From a checkpoint of a small image classifier: trained on dead-leaves pictures: piles of overlapping shapes.
Rows from block 6 of a small image classifier, named by matrix and row number. Rows with one number belong to one channel. Each number is 128 + 24 x the weight over its row's rms, rounded and kept within 0 to 255. All counts start at 0. Numbers have three digits each.
After each channel's rows are labels from the 100 images, of 14976, where the channel reaches its highest value: "patch colour" is the nearest of a few named colours to the mean colour under the peak. Only what is clearly more common there than usual is listed. The data: dead-leaves pictures: piles of overlapping shapes. In brackets: how many of the 100.
# convs0: first 3x3 conv, stride 2 (model.blocks.6.convs.0.weight, 192x96x3x3, each kernel summed), inputs 0-95
# convs1: second 3x3 conv (model.blocks.6.convs.1.weight, 192x192x3x3, transposed, each kernel summed), outputs 0-191

convs0.169:136120099102129186146145116147149102113124150141132167090138157082147122155123095108197153134102126061116120150105111146133105120150138139147154095117108104122087153132132135149125121112169114158144079087129147126116120100146103121114142164111129133110144135128173118113129171115083128124
convs1.169:125129127156092138109108105118102133105153164107131147119161142084152157130145103126086138144145112140189129113118118139129148111180112063138136126169141111128135138112146107134145119141107119165150098082109128103151144097126122097143120182159080127145108142129115142136176130144147121141141121144134124162135129152077132157130134129074165136126129133181130140120145154176195142176089085129124171137101142147158133122162105139137131117114085122126135103112162123101121096180162086128118121137131122089112132156089144099148116131137122123141090101067152143121136134111141127133
patch colour: brown (60)

convs0.159:146159138107137097148142115128116135105114176111134108116104146144147067091143159089093138149111129111167156138110170117132135152097104137106099097128164092153098086110130155177131095105131090151126111097134117088144108132142084123111166128093144124123104150155103107155098118129133128123
convs1.159:133098131170146135118121131128124096111143104143158122125127072140096102163153115144139126152126151130125090117138112119155145158116137141155101096120113115069158147114098097098159123090153146099133121137146158159105157135107168121121113084141115147140137130092152156140141129184102146120099090125130158130093113123099130139110172139103124097120135147107138201114135134104134076120116147133117116145109140133087111131119138134166127120125154158139144132121157166117109167134138125123159156150129117130083173073159088091135096137119102141210153111131135123120115174119142130077
patch colour: black (40)

convs0.17:157115129115124114142127100115118114099118146129115115117128121167082145127096129186117145118189136139140162137113102126120098147151141120119097156159118137134127127147091144122156101121159158108137126133146157121148096111130169133153111041130145187090135140134089156150080105137126107120
convs1.17:077103105129127119100130121129152109087154148110091126136131143188107097131134109120092114131110108136151094110135103129162146121086137120195126116125116126228120092129098147099139129142115141114116125148121090107088131103134127133107107104094097109128167133117107163128134162145147132124162148113100190113089086101120111057106107085137081107123160112187144124099115150119122117110120134135111123129166114111084104134137139104133162134144124148109161101113134123107123086109103119119128141132104134116125097140094134129131138155156100135119084107119124113096107116140101149131
patch colour: blue (31); purple (27)

convs0.118:098120126141113203140112118127135130117103131119133114127120132109150123157124120121118114123124147187216127121135165124128130115165109141126127130106085129108112111107200095123105113126161122146116194097139082136136111115129097131147129185138129123108138122138118151134171111121103119126
convs1.118:100218121107136134113121122172133123142101118164155103108069127143143128139126127137110143131131134090161132108156109153129177129130146103152137147207123125115106139108114098137131113139134121140112117059146121125173151116124124089134114088141182122126138144118127157127167122144141140138162101142139142075113120137185139121136084144130113106120133145060104107126130127136130129151141152155105146138147112094130122124141107109154142129125092133095086145134138130118106135148120122135151112144152134095151124090102140121162194108130131148148144142064127157110136125136123064146
patch colour: orange (27)

convs0.113:150062123065138132128132138135148094140156131128152127101127122103078129134111133122138153157140125156141080143089172111105130118145112129119130118142122131144146171109147105097118139160140126194133141154139092125119132098124062122105128133142106082122088161133153141105151092120155129134
convs1.113:092131162151115094132105097101133103155132100109152122091108106149135135122111107151072144165127059095129104135114129151134147126133128171141135105146160141090116139103127136125131101139118096142138157042128156119193120179149126095122149192137133149145143113122102182142135171103092108151137118103128119115178108141143146105127095125117101071151132123084108114141105102155101138148125103169164098120124110128133172127135131120128122132139139123127104111130127128122176070137135165119130146125096100088137123143154148115158123122145149070139132124126123118132145117146139130118
patch colour: grey (48)

convs0.96:174106178102137136137191158145120140139133119136126116108168131125135115125127115148134201147136103180120135157149101126100102127123204127124105105097124105144090104145111084106173113128113118155140087136113145107115115160134154105115134110094103119130111132115095143131115150125116110141
convs1.96:141130138121102128162111135111126162112113173129146135164120132113134108140130152130085110086129132065133157166144147143146141110141111121113120115143174146150137167134122119149151150140110143096133119134147157124099151106152116160133102134159084128162168147131118116131138169157137125138134094113144106095161126115137117139089098199107122107133117143156117130166126118125138084108152171140120141164109112113151065146160136119109103180149095099086161118066122111135132141135160104087135132121122101102108110167199149105137123128131114162172142117168129126173147138117138143159
patch colour: blue (33)

convs0.127:124138108175128131121175121128163112142095118087126119119196101090106102085167093139134138115103106160176180137124137120134139116108120124156150127149098094120129081111163109126119128143216124126124160105130139127118137139133130119146129154112127128141108133128109116101123111139097131171
convs1.127:110102135108148134060144139161118144117131127149164123145122128161146118104160134109091128119118149109154158131147124134151150138104115130129142126089154181113115123128117126111151151097137106118120162087136161105127124136142121079146124136139140158155147135153125131152209131132123134128138079126132118097085135073219153167147124138196100117118122141140134118142118132087151128128137129143128055133140156152104145146137118110168136125152131130112122084159136145126134131152118124125158123137119109117139126147116124181173141134186139153131129119102122149131142138140161151199
patch colour: red (34); purple (31)

convs0.80:099118111134112094124139121119108154162130140109115167139103138145060130125108140101160148115112144144162076103131140125106096100117094163126150157209105121106122134135159106140105107151169130125128099125123096113081090157117172123137107110124105114119119131112130154165157140113145160132
convs1.80:154144130153097121120129161146107106161117143117133106149165155134078109126109124094087153132140095155123118140070175110135107114103145138136140117161158121103181138117100150115109109122113082109120144115118119145141107168115162106118123153151115144140133131120093143132138116118153161112119141118102147161130129100142116166126080151137098130110092138092079127104128130165112189139138132114094101118139107152109121092163214116154074123093124140106157132152132147116117146137165128154157143088122123117121116147143134118171122112060073150114116094125152150140104132097127126116
patch colour: grey (52)

convs0.106:092106131109124186122098166124121106106115129177137122108133115140131095132135141164178132111154206148131135106140106123134126152127139123131096105122129069144141106139142147119189120104113124118145120136106131101112098108131127113133124151111103105142153123210090125128102137124101114158
convs1.106:154154149129172135123090096100124162128126105148172128138136107143119096101171127102116081079106100139108143109107119128129124119071114119119099115095168114115130130136064124121166135109114143117088153113097127143127158134132131098144149124107135100069130107090107132152134088136091118127146154099130158140106177098125132071146144171098170122103123110105127128133108133128138115109064133131075116138115094124090098078130123144126135122122157122109126110137130122101089132111136142139141116156130176129112135107057134155132104131111125097120149128137144108101151167178115113144
patch colour: grey (48)

convs0.164:116096101128138120132112140133131133101101139148131155149181143140166149188103139160120152121172127125135121142138169171084129123142097125143089157119122137145091119147172182089169134121144120108158103152119118100161142107143107120153104116136123094105110120139181110086102098127139124136
convs1.164:145172161117112120110147152093134113116128121128120166140121109150145127138133162099105131132153128176128122120135096135134116077147137156133141065149106142116124065110120204130140102137120152113108092169160098115138122119122122135120110164117099108148115149132155156111127146192095099135125089132115126134148137136168112126145135109132135130146139119094148121099149141123119134087140092124133139146152139088138150143178089124121085145140140125087092118113142086125129040176142122096078126113080119112154140148131114168132152154109139158133165144159134105086129144129131120129
patch colour: blue (26)

convs0.123:141114154134098128131147097148163107124141107158113159146099182215130123151110131132135154101102148120142130119134143114127096136106172150145120158117138085127126150087129122121114109136127089145129165129176135083082118121096105146130136132140111132191131103152146103097095145123145115130
convs1.123:103118119123134118148101149115099093140124111109146150113121117121102114139162142094143115117115144109117140171116118137109141143128154120110137148123142095120146107131101117154153117119141150136128151128162121087106176135055083152165078117109126117136103120153127118160124151102104119104115093085131113135138210085139128073161141141119150108186114112118112160103158112127127155147070088118141117151142104098094126119125131129165124088107152151113147120125139117190085112108120126101131144154107112165135101106090119088119191151102162105093115105121141138134118116128116124165
patch colour: green (35)

convs0.8:123150124113147140131124107102121135106123074119103137143122083155115109144110131110133153157102114121119119117153060111127179168113119149112171143127080089076131095116127143159108115096175108137087142133084104129112124120169122139103137107160136121117108154126115143167164125120157162116
convs1.8:165145119142120104112149132104139135148110139148082188114122104130182135147127137075145130100136133146088147135109148136171075156106096158136122100108110143129131097135088118122130104104137121159114149124160122120148104107164145108125133144091108125088132209119126036099124084136129139120117132119164146128146117165130132138159108105147138128122119125146127113101115128119120130119121120142150144131128140077128145147104173089110171133140127148164135140152098102104098149151108153104122091139159110127171149145116140136145115155112082100157133125181152087085152156135133139141
patch colour: pink (33)

convs0.44:125105124138123149137089116117153125172129157125124106135150138116130107167158133111119109136137132115093140102138081105156130093147112128145088081100167125135118141131088126098141107102095148134165124083094138105077136137118144134128109221155150147139110133161145130178114108137128134109
convs1.44:137093159127123149113127123120148114136144095135128133146139103164121108132116113120137143139101144074108139109095108146113118125133101134177146181132152116106144101127150087112129143141109111100089204115118126145143156115118167125155122106105137117119111110095130127138103122077125107134121167084131146133124103148143163130115126141124104088101144084105142068115097111118175195131141084127142127093112110154126158158114133099128116144132118133136113133157140141147125152113116119160127090132101097099164111084168073131111159078180101114145147141116164184116099154117137112143
patch colour: brown (61)

convs0.104:113137133143133151125166116086149147123092143129147111079145113159105141117112140129132114132146117112135118163118117123113194213110135098131145167096150107152165105120123084143172155119136100196137153112132115132150149131134132126144132121116129129101141148166118105119095108101140108092
convs1.104:133132132111184095124117162113131152104107123140105116126138100124154099148143123150132165134136148145124127095106130159110151106113122136095116127143130172138129148068153113148142147111129129141087142154058176136126150132165155166151100073129114123155144189129106128121120135152168136135136095121132153124159112183113146132127150124129138072147149157180118139091108101132088123099111157162110092101085138099162122121116128120098158137133122149157132124113127141141117132156132162111145093112126123126081116107101102138150137119131161114200126116145164138192138111128144132088
patch colour: grey (44)

convs0.81:150120136138133135147152114138154116119134124126164080086112119152155135156124139114132100150135110151131152150150125140164139113149104160144128105154079181127162079127117109117115124130125211125171116182130117100149169156135127116122081111094107110117111128110149101131115137144135106175
convs1.81:115130181131163125102143124108146100112128093161137095183115110089101081085145101105099138124070151108173098097120136118065145089112128110118097106148137159121098133149081168114138138138116127150110122104118096139094091134106133126111109134117133144129121094106125132111132150074077124128133089173116087113106146128111106143185100101128085147116151080147109096064175146131126157131146108145112132157108095106125122121125142104142143120139123095116146140155137115121149123125141128124097117120110127088103112102148150150135110150141158107132092127108161111145136106107102139135
patch colour: purple (29)

convs0.116:149145129142124125134140128106127080127135114122072139143128149151027138138104088124128149101137109123174169156122106140107107094164138133104148140135123120136126123077125122162126106146124110162149128141155125153107150117133072153107153160156123139155151123126122151116113179160114145116
convs1.116:129116108112133133131145119103144139114120122142146115119106115124172084115131151158080101127158148126151104094160108137154170155176153126142113104116100116087097130165134133091135158130071155149141102090135124120107136131133128192154111156158141113147134136155118126133166136146154130136116124127129255133146097090114138138139138164141153124133186150174104090129108118160133146103130091118152130160131106139119135118132119114095138122142117104136167140110145113161111118123116130149109134137109131117119139137157117112127112090102081112143081128088110161118164110121142119118
patch colour: purple (31); blue (27)

convs0.184:137118160129137131151135130138123106095113110106113128103134108130120101114157114115204119130107124184148172127137109178131128136082142151172095166128122124139104138122203127112116153139128138136083102118129151145158164149123174123177148125102106150121136090119123146128128150105096127123
convs1.184:086126148120099156118111144129113112146175119128088139084179107167122136137105192119109129144090135096118097146114104118099180136123134096126137114149134138141150153107135090089135129142129106105071151096136129095147116116098155066120141089125111129129138130143131100157154109130107150142105125133109092120109099140100128146110126099086115124125134116164158143114130154149093137149129123143128102116068140137120100137152105160146111158090108098157089122150115128135122153117106154104116137132098145126160125217094129116136110091142127123143124149045119129094136138120142106140
patch colour: blue (32)

convs0.117:113144139153133163112118111138150113103185138129108113114139118116157131119132134079131117109109145115106142157130103125125124109098175127128132126074091110140159126109135091168124114102122120076121124160123092111095160132104128106147110169128128133140159087147159093115164210112149109136
convs1.117:126100114123151167141086142107136122093157128158105136092106091123110103157120114150140150156118106129108137111116118140149078122124132119091121116112118128148086135105143143119141094138072130155099133102082153140139177086145117125108070136156137123154169098139123129151142139099126157133122158150148098122084103121138128153169119125079193108139127133161113147109107147118114062172131121146108099134114122122146125095134088135095134129114115131165108120151105098106122142092079138119181177113116150133132155134144142147108137104098124131107068136116171169094106125144112141116
patch colour: grey (45)

convs0.183:088117144131144155123210133110135100139157140127125143153154128157161105112114121137102104100096130154125165102115134122115122108122164124164137142143143094094191131094162114139128148127158158132147108108129132112123118116117128101114088145173146199119150151116112136093128109109119086140
convs1.183:127112175128152147108108118111130115127110138153125095129131196155144140145113147130104117124124171117104108123140121138086157136171133111080128138155146157126064103127124123120132108119120069165112122144118158120125142143154087125125083092132127138118140118100095123098120121105125154101128070098131136087129133097164144137136140124112077186157130123185137158138148159124125129105111060132097090109133167096139149140142108118154112128141074123155112096126099144133132104118138143112143102129111127128167103121120181114124157143114143111108169089145132096099142153160142086112
patch colour: blue (68)

convs0.19:124134136115136129105144144120105121148104116130154065120126126083156094117134179113151098108143099119127115148133151156115082117109107103140158102115142186152147087109138149138165146121128180169120095122098121090110120120123129115115154129125075158078150146102146173123119131122159119117
convs1.19:100135098111135172098166105136151140116140122126161125100127098115169128115150101126101128160138148126120115084097141058150134139093101109104182121107139146098149117150120074124143147101167101128144136116142106099127111134095140118102167098104132099102133110074126093150098119093126103139117133042137136168074111117122113137137116160121107144075111135132113124115159124101125115141168118162133129103109163127137131099126127144098129115107135099121134111106101084123157126108118128113104135113128208140153125101121122128149080151108111098111097134120159099140145117157116099132
patch colour: purple (27)

convs0.33:153093101132135086140157136118103127098164154110126116150126121134211128143133134114151114135127092114097100146112143163129174103137146106120103118100136111149154150115151127097133117129109126183102091103101143072127129116139179146124082130090142127137120108141128086166100154122139145122
convs1.33:160134136152115156122109145140109129106153121111149145125140080123102140112098119165134146158128121164140160066110131114094117121151099147149128141133125170135147122163132130141085183099139064112131094128143165071140105131114139086113112118161118199135116167129120145098139135142131150127137125099113048144134143125127123110128140115118126142156132144111147112107110068096140142151128127139147158128146125138082101131122140099101108151152134120184115126138127167102145084119154121090142177100097099095143136143127128162108154102127111119144166105157138124188153126137141141147
patch colour: cyan (25)

convs0.31:124078109102098111139108086099138150088155121128110145102115126100093133148115149154140128121096106147117142150129122121118125129138111168102119152121159098144110168141192113107218141138122148091125134150153131138097169103119147143153108100125151089133086154143137130106128131150129121101
convs1.31:143156130100079174140134096099137115111132146099115196095111152165127129117145148116120148151118148150116134167102123109105154115136127165086132119122111117107165127089085172130131129138117139104126130118150139110112139157165156140131114119145122082106126104133144106122133103121150121085085129160092146113148103124162099144127169140121127092145128147102133147124131155175130135081124162111091081144116147143139083135166062081139102129096131138123123143130119127087129109151103121112085134123106126158124102138093146102123137170092115087083163083099134137118135104096116161149
patch colour: green (26)

convs0.29:124135123126112144140159118154094129092146141145122162134100136098151125128163124091099144147119149126137108147133152106112125121089117124126100141123177076111102127110132163079158123088120102057108112094148143152128110173109089082118124122130136106114140151195106106127113132114095143118
convs1.29:147141118151119098142104149124137126126110156124133133175140166160151122144123134146080100129125159122139188095091116150118108138134107157134082113131149094091120142096119152116153142104102161139179103104131100130146129161121156062147109109128110118153140133139185140121126113123133120095117106105151100165127177088116123131160178134142162172127119124101142170144132108154164110112120127131097136138125138178165142113104138183120161111132168140161152112144135114142125123137128089133162175123179133141125146124117149154119138161076120182149119072132143118137144115145109139118
patch colour: black (76)

convs0.15:142108162122094082144112101117137114110161114140129125118094145161118115133146137109148181149137119122114117131106147187106115150106131104143120193144135110127157127118151113107128143153151104079151108085130171108138152159139131122135111095140159210120092121096106134108120109126122114105
convs1.15:157111154110133144156126123123135165140110163115100169154124173132118111120140161138112151135098106195140149189136107139144151095177112117125112132151084128110144073146125136084127155146123143117081054114115101152127141088114103145127139097146112129138138110122148145128091144125113134149123202168120102112102123124137113139124105128136129105125101178158118138150147145168177126129167123134164131128141131174109099118171150088109138138113121143124180129162100142110128148157132134150134153113149131097123168165101138134129095085118151150138124126114090107107105119106144105126
patch colour: blue (40)

convs0.173:153155128112140182115102126128105115173116160140146140132156162162126144114106141145137165127152130142168079115137136117150102130131163119148128116134111175117170166120132130115119066143132151116142179163104101111098122152134141121157143107127119129129133127106089204166117087117128130136
convs1.173:137143118119051143142126167094121137100160151111104121099134157186163125127147114116111119163106167117171119156105184156139068134128147143129139102136125144143151123115147104095134090114183101094121094112128117119134111156101162100131133158155121141103141119101118128164146130155100117121124096082127110150136128142102087129078175119150131129104125161112134170129136111118161119128122098118111101119127127125070117141131160123130115137130138123064118089136147131103143128120119134129091139109112129107138143087106134173137108113122079089141127076133121126117134065134100095106
patch colour: red (30)

convs0.12:173137154129132123133185130098099145142131112116179122119113134144135163108174105158112133103081139171117090131148146121106107138126225126110143172141148161110127117126108130106137115118142118149157121142128113137101114146138144123111164118128098132160123102134096142183094121151132138143
convs1.12:082118150118144105146111114170150138120115151158109114167160190141127153112128079153093133112139138124130132081111153156092121141099147128140136125166116088130124175114099115123115086132141176107108118125158139098102161095108123167153133088147104130144140151128080109120101131108141146100125051106127106148150109101123139144142101134092114174115109139165104111121131106121164112133147165105124125129119124095123126104182139161136074130139113122125195141174111117167115138116137110142111177123134120090135098145118108156177100102128135122171123108130159121130128139138132115132
patch colour: cyan (38); blue (32)